python train.py --model="image classifier" --image_size=40 --translate=0.06 --arch="vit" --beta1=0.95 --shampoo_beta=0.95 --precondition_frequency=16 --adamw_weight_decay_other_params=0.01
Rows from block 10 of a small image classifier, named by matrix and row number. Rows with one number belong to one neuron. Each number is 128 + 24 x the weight over its row's rms, rounded and kept within 0 to 255. All counts start at 0. After the name is the row's rms in percent of the matrix's.
After each neuron's rows are labels from the 100 images, of 14848, where the neuron reaches its highest value: "responds to" is what is common among them. Only what is clearly more common there than usual is listed. The data: seven-segment displays showing three digits. In brackets: how many of the 100.
# fc1: MLP up (model.blocks.10.mlp.fc1.weight, 512x128), inputs 0-127
# fc2: MLP down (model.blocks.10.mlp.fc2.weight, 128x512, transposed), outputs 0-127

fc1.153 089 [163 148 115 139 178 187 115 125 111 107 138 144 155 110 129 158 156 154 141 119 143 123 183 100  82 133 109 152 107 161 134 114 130 153  89 144 120 153 177 139 148 112 116 115 107  94 146 137 109 102 149 134  96 136  86 103 128 174 126  94 120 137 122 105 110 105 128 120 130 153 139 163 148 146 106 105 104 108 150  91 148 142 125 124  87 118 141 121 114  95 160  96 136 134  74 142 109 130 170 115 116 139 117 149  93 114 112 131 128 128 145 104 137 154 177 132 164 167 131  83 109 159 146 150 136 126  91 103]
fc2.153 081 [112 123 120 171 163 128 160 117 155 107  81 126 110 113 103 127 103 105 141 101 141 133 146 168 141 132 120 132 136 124  59 169 138  96 146 129 153 105 141 139 121 116 116 139 170 118 140 161 135 116  86  91 148 146 143 143 113 145 118 100 127  97 158 139 170 144 147 162 149 134 136 103  93 163 186  96 189 129 143 182 129 101 133 102 114 120  95 158 160 143 134 126 128 139 128 157 135 117 111 135 114  96 137  93 125 125 109 131 120 143 123 128 104 114 132 125 148 137 130 130 161 156 141  95  61 155 165 144]
responds to: the digit 7 (89); amber glow (66); second digit: 7 (49); third digit: 7 (47)

fc1.62 095 [116  83 123 102  72 141 112 142 148 127 124 121  98 124 157 109 137 101  89 135 145 116 146 118  97 137 128  89 111 136 105 153 123 147 129  91 149 124 161 131 104 100 118  93 144 135 135 171 108 122 159 137 138 149  99 111  63 190 100 126 123 138 161 161 180 148 177  94 118 136 123 127 134 143 115 111 111  96 135 142  96 161 104 118 121 138 135 132 117 149 137 161 126 127  95 126 146 153  81 119 149 128 154 137 146 116 137 105 154 140 145 172 194 156 141 141 114 159 106  99 136 115 119 135 165 140 122 162]
fc2.62 079 [124 176  98 153 141 146 173 111 130 126  74 148 130 105 119 132 151 126  99 153 134 160 158 104 117 142 169 179  97  99 122 120 113 164 119 176 130 111 138 136 151 104 136 119 163 115 124  83 126 113 146 146  79 160 118 165 113 127 123 123 128 134 118 124  87  93 116 118 150 128 132 144 151  92 169  84 145  92  98 104 165 136 172 145 101 137 138 170 155  96 178 112 128 163 105 131 100 154 173 125 121 111 121 121 104 127 155 126 129 118 132 135 130 109 161 138 108 134 109 162 136  95 137 134 138 111 134  91]
responds to: the digit 7 (100); first digit: 7 (75); second digit: 7 (40)

fc1.1 105 [119 171 101 137 143 117 163 133 158  64 153 165 105 113 136 132 193 145 155 114 156 147 131 121 154 126 132 139 115 109 117 130 154  92 121  60  91 115 144 118 135 111 165 129 124 101 134 116  97 131  89 112 134 104 101 136 126 104 164 124 100 144 187 157 122 129 155  87 177  95 116 129 171 126 128 149 111 105 164 138 142 130 112 127 126 119 164 165 128  92 160 103 117 135 135 142 141 147  90 161 111 127 138 130 125 135 149 105 129 148 146 146 137 143 127 143  96 126 105 117 121 171 154  83 130 110 149 110]
fc2.1 118 [111 123 143 167 127 117 120 127 104 174 158 134 152 135 109 112  91 156 100 143 114 150 103 129 104 115 161 126 146 110 119 137  71 185 103 159 132 136 177 143 120 134 137 160 122 170 171 137 157 121 146  74  95 163 134 113 146 135 100 110 161 114 100 104 113 115  99 145 133 164 117 124  65 137 155 162 156 128 125 108 142 143 114 118 133 140 108 108 121 148 118 133 117 154 114 131 133 121 142  90  89 139  93 131 139  82 101 141 115 126 117 116 148 114 149 112 168 156 155 158 109 125 134 145 130 181 111 176]
responds to: the digit 6 (100); first digit: 6 (100); amber glow (38); third digit: 7 (32)

fc1.328 107 [144  98 109 140 126 109 107  94 107 147 126 103 117 127 104 152 101 153 132 150 104 106 124 119 188 154 132 140 163 166 107 115 170 146 108 109 162 113 157 113 166 143 134 118 118 131 148  86 123 147 148 151  95 138 138 158 141 158 153 117 118 160 168 144  72 146 123 134 121 130 123 148 103 132 111 130 133  99 162 116 131 144 163 110 125 134 148 104 163 135 164 126 105 167 140 180 148 115 116  99 147  93 147 156 123 116  52 129 125 131  87  86 107 140 133 137  96 161 143 130 113  94 141 121 114 178 110 125]
fc2.328 100 [102 127  94 148 183 124  99 119 141 171  96 133 105 154  88 136 111 154 142 126 118  95 139 174 161  87 114 108 130 139 130 104 146 117 155 161 144 119 139 109 129 128 119  95  97 105 105 107 114 142 105 137 114 117 129 157  95 150 135 108 177  90 174 129 112 131  87 142 157 105 144 144 145  97 146 143 134  86 122 119  94 147 138 161 128 133 135 142 110 127 108 150  96 147 148 144 177 129 159 119 122 125 171 158 120 139 101 157 118 152 152 194 144 156 125 106 167 170 157 138 113 152 107 134 142 157 127 147]
responds to: the digit 3 (100); second digit: 3 (100); third digit: 1 (31)

fc1.308 088 [130 176 119 133 163 129 141 129 139 140 164 198 130 168 111 132 124 161 163 170 120 124 140  86  89 168 166 116 140 123 118 122  90 152 120 132 129 161 125  90 131 125 137 116 151 132 141 113 150 151 117 152 117 129 128 140 131 151 116  98 126 134  81  53 171 152 117 191 122 143 146 103 112  90 132 137  88 129 145 131 128 116 115 110 134 159 164 127 100 134 155 109 131 110 134 116 155 127 134 111 114  98 119 166 102 135 117 141 127 152 138 114 111 164 148 151 127 112 124  95  97 172 113 119 105 157 152 171]
fc2.308 081 [137  96 167 156  91 128 133 146 150 179  95 109 143 120 110 139 129 110 128 108 171 132  74 128 150 113 127 141 158 125 155  99  98 115 140 138 124 112 125 127 146 153 109 153 161 162 175 144  93 120 134 106 111 179 158 103 119  88 124 119 135 116 153 153  81 130 129  84 158 102 159 153 137 171 133 128 150 104 172 170 112 136  96 119 140  76 119 118 164 153 154 137 129 131 121 140 148 131 103 130  66 136 141 111 140  98 118 126 175 110 118 137 105 138 150 108 128 127 147 127  99 152 139 108  82 145 119 125]
responds to: the digit 9 (100); third digit: 9 (100); dark on pale (47)

fc1.352 096 [ 78 114 127 140  93 107 124  99 132 126 109  98 137  95 105  89 122  99 175 180 160  82 124 116 143 144 122 133 120 133 174 133 141 100 150 141 136 103 103 123 115 104 131 139  94 147 121 134 121  84 152 122 107 147 144 133  88 133 162 122  87 124 121 111 120 152 131 141 124  84 127 161 150 110 169 112 117 126 116 131 134 155 116 159 128  95 123 139 132 148 187  91 120 121 114 128  83 118 108 165 117 121 180 144  83 148 126 118 157 170 107 134 159  88 148 116 119 120 134 122 124 117  80 102 136 141 153  77]
fc2.352 094 [124 121  83 118 142 143 117 122 132 148 142 104  83 121 111 168 155 124 108 164 101 157 133 123  81 180 139 129 138  99 117 129 104 142 154 103 137 148 166 140  98 154 148 140 117 104 134 127 116 162  83 135 127 111 145 107 114  94 105 166 107  99 148 136 103 126 104 119 141 173 123 150 105 147  92 144 114 134 137 110  86 162 107 117 143 183 148 106 133 127  94 166 122 114  86 143 134 138 158 101 119 157 112 124 111 108 126 130  90 151 146  98  86  91 118  73 107 109 131 151 127 147 140 159  97 119  79 133]
responds to: the digit 6 (100); first digit: 6 (65); dark on pale (52); third digit: 6 (33)

fc1.506 089 [159 136 158 124 145 126 123 112 103 134 148 118 147 153 111 126 165 142 113 125 125  99 123  85 143 151 101 119 114 128 105 169 126 122 153 123 101 109  79 128 143 139 146 123  87 152 129 129 126 188 100 159 124  95 125 146 123 138 137 107 106 122 125 146 113 150 168 151 141 162 175 152 142 145 107 165 139 111 103  98  97 132 103 144 112 119  87 136 186  97 138 170 114 171 145 185 138 109 152 133 118  83 143 170  89 158 110  79 112  91 119  90 119 132 113 117 107 160 133 136 126 115 121 142 113 169 132 134]
fc2.506 094 [ 81 132 134 113  90 125 131 103 153 122 109 108  95 156 124 146  92 132 143 207 134 174 146 118 113 140 158 146 112 103 107  75 144 152 121 142 103 155 144 136 132 125 120 110 130 129 116 112 120 114 115 144 149 139 114 116  97 118  96 174 152 109 137 132 130  98 105 122 164 142 138 140 119 125 130  96 134 120 157 111 111 113 152  89 113 168 145  87  77 147 104 128 107  99 116 107 149 112  95  96 120 113 112 102 161 106 180  94 111 126 132 151  89  83 135 163 126  95 110 139 164 127 172 127 125 156 106 106]
responds to: the digit 3 (99); third digit: 3 (72); dark on pale (48); first digit: 3 (41)

fc1.166 077 [124 136 101 152 127 176 108 152 105 113 156  93 137 147 116 133 128 124 156 188 115 100  91 144 133 125 227 139 106  99 136 116 124 162 139 162  76 171 108 110 132 119 137 148  83 137  69 139  98 135 146 138 136 139 112 141 177 145 107 157 112 146 124 106 114 158 140  99 121 130 144 107 141 171 134 114 137 110 161 119 122 106 131 149 106 133 106 106 128 116 140 145 122 107 133 143 116  84 177 120  99 128 127 127 106 130 103 139 147 118 113  73 136 153 134 169 120 127 150 136 117 112 101  95 122 124 145 134]
fc2.166 064 [130  86 138 128 110  96 112 126 124 144 101 161  94 105 176 105 106 126  98 107 147 140  98 126 122 120 134  93 144 138 129  99 134  70 128  55 157  88 143 115 120 156 139 147 153 110 122  93 163 122  94 142 143 111 118 161  92  96 137 134 121 123 108 176 145 136 150 116  99 109 122 113 150 109  88 159 104 129 150 139  78 145  98 160  93 107 149 138  96 126 144 112 150 156 135 124 117 161 119 136  94 108 135 126 166  96 114 152 121 121 116 140 141  96 137 107 152  97 125 160 128 186 135 144  92 115 118 128]
responds to: the digit 6 (99); third digit: 6 (82); green glow (51)

fc1.26 099 [121 170  81 124  91 100 163 154 160 168 134 132 136 125  78 139  90 119  97 135  94 182 128 157 135 166 128 119 160 101 130  75 139 141 135 141 137 141 108 102 147 175 159 150 144 146 164 142  75 150 123 119 110 129 139  88  83 146 132 146 121 127 136 129  88  86 159 113 158 123 136 118 108  82 134 126 127 125 137 155 140 157 106  99 150 114 128 110 146  96 167 128 126 130 118 101 145 123 135 140  91 103 175 140 138 169 143 117 100 145  99 155  96 122 119 118 148 133 153 155 128 126 102 135 120 156 125 121]
fc2.26 084 [ 96  95 147 135 148 153 130  84 108 103 115 126 131 102 158 114 135  64 147 119 129  62 169 133 130 150 140 132 133 114 142 158 138 116 133 128 138 115 116 166  96  84 146 102 126 131  96 142 141 129 128  91 130 106 147 180 157 117 169 116 146 112 116 126 158 132 117 142 144 120 107 147  87 105 129 112  96 117 154 112 113 116 131 174 112 133  99 141 129 106 167 114 123 139 169 170 118 155 124 131 190 157 116 127 112 131 123 104 160  94 137  75 149 137 146 136 113 128 141  98  98 137 132 134 143  89  76  97]
responds to: second digit: 2 (38); dark on pale (36)

fc1.229 101 [133 137 164  80 121 140  92 138  97 142  91 142 141 160 135 103 134 143 121 129 146  84  87 109 144 120 113 119 138 101 118 146 118 138 103 151  96  98 193 133 112 132 130 122 130 132  50 144  95 136 132 124  87 114 164  93  90  62 147 110 103 130 112 130 158 133 137 146 105 100 139 161 122 138 134 109 101 132 147 127 113 175  92 108 139 126 112 130 177 144 155 105 119  97 137 136 144 165 163 122  90 124 167 129 121 137 132 119 138 125  77 146 164 106 129 134 115 110 140 123 133 123 144  90 114 123 107  94]
fc2.229 093 [111 145  82 130 120 126 103 128 155 136 152 125 119 144 136 148 152 129 145 164  99 205 107 184 117 128 123 136  95 135 124  91 150 110 136 125 142 157 122 121 146 125 141 134  86 124 116 136 149 133 131 127 138 124  80 165 147 174 100 114 155 101 143 150 138  92 122 112 142 124 137 103 120 141  93 128 150 113 117 166 179 141 184 135 101 160 120 129 139 128  70 124 119 116 120 105  94 110 148  87 149 168 106 138 137 122 162 109 110 105 121 126 158 164 122 133 148 134  85 127 100 196 127 122 124 134 149 152]
responds to: the digit 6 (96); third digit: 6 (78); dark on pale (41); second digit: 6 (30)

fc1.99 099 [139 148 119 151 115 117  99 124  98 121 102  85 185 124 128 140 118 138  85 142 164 115 143 113 170 159 139 134 140 109 140 113 118 121 165  98 144 118 133 128 107 126 143 135  98  91 120 122 146 110 100 152 107  72 136 139  93 134 147 155 126 148 161 138 138 125 152 170 118 122 105 106 142 114 133 120  99 154  97 117 106 157 126  84 114 151 175 114 113 105 106 159 118 123 134 146  96 136 104 135 184 139 183 121 156 123 124  90 108  78 164 110 134  62 104 131 136 107 132 167 156 128 152  99 125 133 103 107]
fc2.99 084 [122 118 126 125 118 159 153 132 119 118 158 192  79 119 129 118 115 102 134 124 139 140 140 179  43  92 118 121 134 132 111 153 150 170 127 174  95 117 151 154 115 115 100 125 155 163 146 162 145 149 127 102 130 124 145 151 158 115  80 119 104 102 107 147 119 126 116 105 130 149 170 124  91 168 101 126 146 152 142 116 126  98 109 137 141  99 128 109 158 166 150 104 131 165 106 115 140 149 145 103 110 139  95 158 103 116 114 133 146 165  88 115 128 146 146 115 147 143 150  92 110 130  94 130  87 130 152 118]
responds to: the digit 3 (100); first digit: 3 (83); dark on pale (54)

fc1.289 090 [127 177 119 182 133 109 114 134  81  79 144 161 127 108 100 134 147 122 107 114 150 127 177 155 146 146 138 122 149  81 135 116 121 105  97 143 137 143 108 130 192 132 141 147 131 108 154 109 132 106 119 158 111 103 115 162 117 119 131 151 153 131 142 124 121 141 153 107 128 112  97 120  91 169 139 122 100 108 125 104 127 116 122 202 103 104 165 135 115 119 167  96 156 139 148 124 123 147 169  98 118 133 141 106 153 112 168 141 106 135 103 124 113 115 115 139 119 127 117 163  82 134  98 128 105 139  87  69]
fc2.289 083 [ 74 107 166 104 117 147 112 131 150 155 138 131 190 138 163 155 104 116 112 130 144 132 131 120 115 104 138 154 131 150  90 174 109 149 124 131  90 132 169 137 100 147 138 135 106 118 118 136 114  64 126  90 134 137 137 152 151 172 160 111 146 148 109 133 184 130 114 129 127 145  88  91 139  99 101 136 171 137  99 161 143 110 128  93 148 112 125 133 135 140 138 150 123 140 147 136 143 153 124 164 154 110 115 119 118 185  98 112 128  86 110 104 132 159 163 114 128 129 164  92 137  92 151 159 157 129 152 139]
responds to: the digit 9 (97); third digit: 9 (96); dark on pale (40)

fc1.124 099 [137  75 142 116 132 154 109 130 123 106 106 119 109 131 144 140 155 135 124  97 209 108 144 111 126 142 122  84 100 152 152 150 148 151 110 127 140  98 138 102 128 123 118 131 153 103 115 132 114 116 135 135  97 145 107 146 126 165 105  86 113 163 113 103 141 128 122 126 106 121 139 151 128 157 166 109 112 104 141 117 113 108  96 122 101 125 197 149 103  95 115 104 157 166 104 133 134 183 145 102 161 170 131 113  96 111 108 145 118 165 103 155 142 124 164 142 151 136 140 116 137 110 106 118  83 152 179 171]
fc2.124 095 [116 119 126 164 177 114 168 131 142 135 109  90 116 127 130 153 128 126 101 147  77 151 109 115 132 152 119 160 195  93 143 136 110 127 130 159 148 180 130 112 148 126 133 156 149 102 147 128 135 140 139 100  98 156 124 105 141 141 129 144 127 102 139 136 151  96 132 129 150 100 129  71 128 154 148 150 101 111 130 151 164 121 148 133 132 167  98 126 143  88 163 134  99 136 133 128 120 145 130 177 126 111 136 125 184 126 156  94  97 132 167 120 152 134 171 110 119  83 176 108 115 129 147 106 169  99 100 105]
responds to: the digit 7 (100); third digit: 7 (81)

fc1.412 096 [115 107 128 116  70 126 107 104 121 111 144 140 126 109 102 134 131 185 100 101  87 136 120 114 123 149 109 107 151 143 127 152 140 159 105 183 158 115 135 116 128 133 152 130 121 136 131 120 115 134 106 107 145 158 107 111 115 145 145 140 148 147 141  99 127 117 128 102 135 143 148 141 103 131 116 104 108 158 116 123 129 154  98 118 113  86 131 147  94  77 151  96 112 159 151 176  92 171 151 132  86 132 132 128 111 110 127 175 128 144 177  57 193 120 148 151  94 123 113 122 120 141 107  84 115  95 104 130]
fc2.412 098 [121 151 143 128 200 147 164 127 111 147  96  88 126 158 125 147 116  84 141 175 118 109 100 132 136 138 117 152 117 129 143 107 121 101 141 101  82 162 128 136 134 122 115  94 138 128 138 172 123  87 156 134 120 129 122 151 149 110 101 147 114 140  80 164 113 153 109 172 155 116 102 107 156 123 152 168 144 122 143 139 128 109 169 100 133 151 108 140 163 147 128 147 127 138  76  92 136 109 117 141 151 125 128 132 131 164 112 112 118  93  78 167 106  98 121 104 161 124 125 117 125 100 130 145 167 181 104 116]
responds to: the digit 4 (100); third digit: 4 (100); dark on pale (42)

fc1.395 098 [147 153 114 138 109 100 137 111 137 152 105 126 142 123 146 122 101 126 108 138 126 132 148 117 106 153 128 116 129 119 131 112 131 115 146 117 127 135 173 122 148 110 148 100 115 155 196 160 109 142 133 131 147  93 142 146  75 163 175 128 164 141 128 123  56 101  89 140 128 134 179 116 104 130  95  90 157 115 144 150 134 138 161 171 118 135  83 131  88  99 169 114  94 112 141 129  96 122 102 145 145 168 137 128  95 120 160  71 114 152 121 128 142  78 113 134 111 100 116 142 108 141 133 164 135 155 135 112]
fc2.395 087 [133 117 139 136 128 163 126  95 123 125 136 127 121 144 159 123 127 141 193 120 122 138 146 153 149 120 158 133 127 127 134 152  91 141 147 132 156 110  93 147 128 130 161 195 123 133 110 140 143 112 141 124  93 156 119 152 160 126  88 145 104 112 109 110 141 139 134 110 178 118 139 150 121  95 137 152 109 142  94 108  88 146  93 107 124  92 186 137 145 118 129 142 127 161 154  76 127  99 144 119 143  86 137 180 150 166  98 187 117 133 151 145 120 156 171 133 102 177 156 115 156 129 147 120 154 108 146 136]
responds to: the digit 4 (98); second digit: 4 (75); dark on pale (63); first digit: 4 (30)

fc1.297 102 [130 139 113 165 140 109 110 201 124 153 124 143 159 136 140  95  80 170  88 117 128 122 146 115 109 138 129 152 142 100 134 111 117 132 134 111  70 154 146 146 123 136 143 121 144 178 158 123 167 162 152 106 135 141 135 118  96 134 123 142 100 114 158 152 118 120 126 103 121 153 125 149 106 111 193  91 161 160 171 124 126 113 146 114 126 131 141 118 132  97 111 177 132 130 123 125 131 140  98 112 129  93 120 123 123 122  94 105 136 178 122 157 119 121 156 102 154 127 118 163 179 171 143 183 125 131 156 117]
fc2.297 090 [107 126 114 108 138 137 144 100 127  91 132 121 117 111 142 124 174 158 150 136 143 135 116 156 200 129 126  99  82 112 129 155 138 131 163 125 148 109 101 152  96 103 106 114 123  78 122 141  54  95 143 105 138 118 122 104 139 148 104  83 176 161 114 106 155 150 107 134 123  98 144 111 120 114  75 118  97  94 118 165 155 153 143 130 137  91 110 149 167 140 144  95 138 122 118 145 144 116 179 122 133 150 119  95 127 116 132 128  98 100 138 111 122 136  77 157 122 158 143 100 117 111 134 104 148 140 128 145]
responds to: the digit 6 (99); third digit: 6 (79)

fc1.446 100 [ 95  75 127 148 117 150  91 136 144 134 104 162 147 150 128 136 159 139 139 150 125 178 124 137 165 125 116 116 132 107 116 109 165 118 140  76 116 119 108 134 204  79 135 117 140 179 133 153 121 160 143  96 156 144 154 142 108 113  81 113 130 125 107 108 155 137  86 131 108 135  74  83 119 144 109 170 102 154 129 139 130 126 109 134  95 138  87 122 170 118 129 103 153 135 112 168 141 117 112 158 135 131 139 166 125 126 142 120 125 145  98 103 136 115 133 138 114 152 100 105 135  92 124 136 146 134 181 143]
fc2.446 088 [153 166 103 121 112 142 135 151  64 167 109 129 109 110 152 109 130  95 143 114 101 101 155 105 101 175 121  99 123 118 134 192 116  89 108 144 144 105 139 122 125 147 102 154 146  92 143 122 163 142  96 154 127  98 146 103 120 122 126 115 143 130 155 110 130 110 123 153 107 127 120 148  99 139 104  98  87 137 122 127 148 154 135 116  99 135 172  99  90 110 138 149  78 153 156  87 148 124 119 168 124 159 121 145 119 167 139 156 150  97 121 179 162  83 139 160 120 104 127 113 135 131 137 121 105 116  88 126]
responds to: dark on pale (57); second digit: 4 (31)

fc1.511 095 [124 127 145 139  93 131 140 179 119 147 115 102 157 146 136 148 130 139 127 119 118 146 119 119 104 128  99 164 115 110 109  85 104 217 108  82 105 123 143 136 133  95 121 125 125 135 116 141 124 143 116 169 127 139 129 140 167 169 148 105 131 158 124 120 106 102 108 105  97 144 154 122 152 157 150 141 165 108 155 154 141 129 121  97 139 112 146 142 169 118 156 165 150 136 146 149 122 128 125 165 150 132 152 141 119  87 145 163  94 141 115 119 142 149 157  82 142 150 114 136 130 177 101 187 137 114 150 184]
fc2.511 088 [149 154 174 117 153 118 124 132 147 153 123 151 143 117 146 114  98 110 120 152 146 122 121 177 112 101 169 118 146 148 105 102 140 106 167 170 141 136 124 128 114 121 104 145 141 116 155 119 122 101  97  84  77 109  86 101  92  82 121 133 141 121  85 115 144 165 156 152 147  96 138 132 103 131 120 136 101 129 118 130 112 132 134 146  92 140  87  99 104 114 136 101 110 147 109 150 157 103 148 100 111 117 129 146 104 117 134 134 129  83 157 161 125 141  71 162 105 134 172 161 162  96 147 112 143 112 162  80]
responds to: dark on pale (47)

fc1.117 092 [126 143 115 153  86 154 155 101 129 132 101 177 122 161 147 131 125 131 121 149 119  97 150  88 134 107 174 118 101 111 199  83 132 156 125 122 165 174 111 165 129  99 134 102 157 115 126  96 155 159 153 127 129 162  92 125 114 155 113  99 129 120 119 127 109 131  93  96 183 149 135 137 110 141 129 162 141 177 115 135 142 131  79 116 125 171 149 130 118 108 139 139 157 140 122 123 168 113 158 119 124 105 121 125 119 127 126 119 132 124 126 139 100 117 102 116 173 157 156 146 159  65 148 119 124 116 132 104]
fc2.117 082 [113 138 157 111 133 129 115 163 131 148 167 124 139 139  95 115 108 152 191 112 138 144  97 171 131 132 174 119  52 123 139 143 131 136 145  97 110 136 124 121 113 121 112 124 112 160 117 179 132 115  95 112 142  98 140 168 118 130 136 112 134 108  97 135 145 162 137 133  88  91 125  94  88 153 149 127 123  85 110 145  97 124 144 174 103 121  78 100 144 124 110 161 131 146 112 123 121 173  76 146 129  97 117 156  90 133 141 128 117 101 134 145 141  98 145 101 124 153 145 100 106  98 133 169 137 143 127 154]
responds to: third digit: 0 (34); third digit: 4 (26)

fc1.6 083 [114 109 131 141 120 115 121 120 158  98 124 120 125 130 103 129 100 124 125 172 133 134 131 155 136  95 120 133 127 108  77 158 153  87 113 145  70 125 108  83 134 139 200 113 103 125 114 142 109 150 123 166 191 110  97 126 147 153  77 106 134 147 119  80  81 163 127 100 159 130 101 134 119 177 127  90 120 127 131 132 131 126 138  95 109  95 159 131 110 152 175 137 157 144  89 119 115 122 139 147 157 109 113 135 108 158 115 118 125 150 125  79 123 120 116 151 160 122 139 145 101 121 110 135 138 122 151 170]
fc2.6 078 [ 88 145 146 139 141 146 127 151 106 116 142 119 140 121 137 123 162  78 133 116 124 113 131 101 105 166 141 134 142 107 163 123  85 123 146 135 150 123 119 170 120 144 115  99 150 134 128  98 158 146 154 105  60 148 176  81 136  70 170 155 144 131 116 149 117 135 129 122 112 125 154 109 124 115 115 137 141 137 136 141 128 125 104 174 154 147  92 129 124  57 101 141 121 112 158 151 153 125 113 104 101 148 133 125 149 108 138 155 115 105 159 159 109  91 117 124  80 153 101 120 132 122 146  89 103 116 132  66]
responds to: the digit 6 (87); third digit: 6 (57); white glow (43); first digit: 6 (36)

fc1.78 113 [112 128 140 115  96 143 108 169 147 111 118 143 121 115 137 154  66 127 125 113 139 117 158 114 129 144 149  77 124 109 181 127 144 137 105 108 120 132 132 131 118 114 152  84 143 134 145 156 144 155 188 120 138 135 143 143 156 120 154 110 120 132 137 161 150 104  98  72 156 114 104 141 122 111 126 184 100 153 134 110 109 123 120 140 138 119 147 118  77 134 132 148 111 141 150 104  91 141 109  89 139 172 101 182 102 118 107 140 161 136 119 146  90 162 112 171 113 132 142 153 119 174 112 179 128 152 125 101]
fc2.78 113 [112 132 102  65  93 143  79 126 174 107 159 121 123 127 140 138 132 134 130 117 109 149 153 159 208 128 136 104 131 118 143 113 172  98 149 103 143  90 152 153 118 133 150 142 172 141 122 177 149 170 111 113 168  82 121 139 152  94 150 145 161 121  96 113 146 123 139 141 153 126 120 115 100 117 103 179 137 158 143 135 143 148 106 136 137 113 140 136 125 139 119 147 105 140 183  87 135 133  90 102 165 113  96 161 112 127 104 122  93 119 127 123 137 129  94 117 148 125 125 141 130 148 120 166 122  97 124 125]
responds to: the digit 4 (96); third digit: 4 (71)

fc1.329 096 [104  98 111 115 134 160 107 125 171  68 124 144 105 140 152 125 142 110 151 145  89 115 142 124 142 132 155 138  95 107 122 142 123 168 145 137 150 134 138 135 149 132 101 143  99 156  98  94 135  97 146 144  66 175 145 112 109 113 157 153 161 102 136 116 106 104 139 141 160 123 127 160 120 122 143 159 110 146 153 149 141 107 119 123 117 108 155 123 143 178 136 126 139 140 133 118 136 118  92 143 143 166 194 138 147 173 199 150 117 133 156  95 110  90 122 134  97 160 120 127 128  89 115  93 109 131 102 142]
fc2.329 082 [137 123 105 137 141  99 131 150  77 154  83 131  92 136 136 139 108 157 145 129 137 120 136  97 100 108 125 136 119 120 121 116 168 123  54  83 123 182 105 100 157 123 147 113  99 117 157 147  82 144 111 113 137 142 127 156 165 154 121  94 111 143 140 146 125 156 136 167 130 124 114 116 107 118 122  96 171 162  87 102 109 128 122 146 102 108 113 137  91 103 171 130 125 135 123 153 131 156 164 119 122  67 102 146 124 151 106 126  79 100 132 126 112 164 166 132 122 123 135 137 120 146 145 133 163 154 153 165]
responds to: the digit 7 (98); third digit: 7 (95)

fc1.454 088 [ 94 153 135 129 158 124 146 117 160  84  84 146 142 135 133 140 141 134 112 125 124 122 139  97 124 147 152 152 125 134 142  92 139 134 102  73 123 161 133 122 152 127 115 149 178 132 126  83 141 128 138 121 134 138 133 111  87 108 136 148 112 155 117  65 161  99 136 125 140 174 114 150 107 152 141 114 109 109 112 138 148  96 117 151  99 113 120 104 158 126 143 154 129 138 116 133 128 192 137 177 125 127 126  96 101 144  53 117 170  84 123 113 101 153 118 142 156  86 189 150 135 146 110 133 119 136 133 127]
fc2.454 073 [164 161  96 157 142 121 117 142 157 159 139 110 144 195 120 144 118 145 101 112 127 143 116  94 127 113  98 113 111 142 138 142 153 119 115 119 159 102 141 126 114 115 106  80  86 115 151 158  84 130  87 140 125 114 109 115 125 139 138 131 123 144 133 160 102 152 107 101  84 130 132 110 114 140  52 118 154 139 149 152 115 168 108 105 126 106 122 102 117 153 142 120 179 120 139 117  96 142 112 132  98 126  87 118 197 145 187 120  90 157 110 121 136 143 117 151 130 139 167 109 151 114 130 152 121 156 125 139]
responds to: third digit: 0 (27)

fc1.66 114 [ 96 114  85 126 131 110 148 116 122 164 103 103 147  99 145 154 158 193 159 115 174 152 138 111 138 136 124 127  92 180 124 110 131 127 126 152  98 145 112 124 129 143 140 121 142 172 133 103 131 142 137 114 132 150 116  98 118 113 159 138 180 139 130 140 118 137 143 139 164 143 119 177 162 118 103 164 125 135 136 151 120 148 100 103 144 168 117 155 115  78 143 139  95 110 108  75  89 125 166 121 117  98 100 145 122 124 167 129 155 144  91 144 118  98 161 132 122 130 146 121 134 147 188 148  90 156 146 109]
fc2.66 134 [120 135 162 116 121 150  85 144 151 103 181 148 143 158  97  96 103  85 108 133  96  97 128 149 115 102 140 121 135  75 120 140 155 114 137 123 129 106 160 130 117 102 121 122 115 112 118 151 112 127 115 144 119  92 113 150 129 130 129 112  99 130 115 116 130 108 103 126 116  94 120  86  97 163 164 106 138  85 107  90 136  97 154 132  99  83 143 110 132 162 131 131 146 128 152 177 125 154  95 147 150 151 156 103 121 129  98 102 108 100 150 109 170 113 102 116 143 105  99 167 136 106  60 100 159  96 109 116]
responds to: the digit 3 (62); dark on pale (48); second digit: 3 (28); third digit: 3 (28)

fc1.207 086 [145 108 131 109 113 117 133 160 116 105 120 196 118 152 119 118 121 128 111 123 148 129 109 142 136 118 172 118 126 137 135 181 181 119 121 123 106 122 147  78 117 115 108 142 131  93 152 124 155 128 117 126 127 146 115 146 138 161 110 155 131 140 137 151 163 121 111 149 135 125 112 133 175 130 138 165 140 144 168 105  83 120 130 146 106 109 118 128 128 110 136 147  54 143 182  88 126 165  82  99  99 122 137 131 101 147 129 109 126 124 148 177 160 144 128 157 113 128 126 107 164 177  71  94 160 117 108 118]
fc2.207 080 [ 92 146  93 115 107 128 152 143 127 136 167  90 130 122 137 145 164  72 122 138 127 148 148 118 118  95 138 142  77 128 120  84 140 121  97 133 126 153 151 152 152 125 143 109 112 150 126 145 132 172 114 142 181 156 120 166 109 102 150 109 147 145 105 117 166 147 124 135 106 122 111 143 135 129 121 147  68 141 130 125 110 141  97 138 110 104 144 122 119 156 160 116 175 140 156 165 169  75 122 100 147 121 106 159 166 109 178 112 154 103 112  97 106 129  87 163 116 141 137 124 102 163 164 121 149 131 106 134]
responds to: the digit 2 (69); first digit: 2 (61)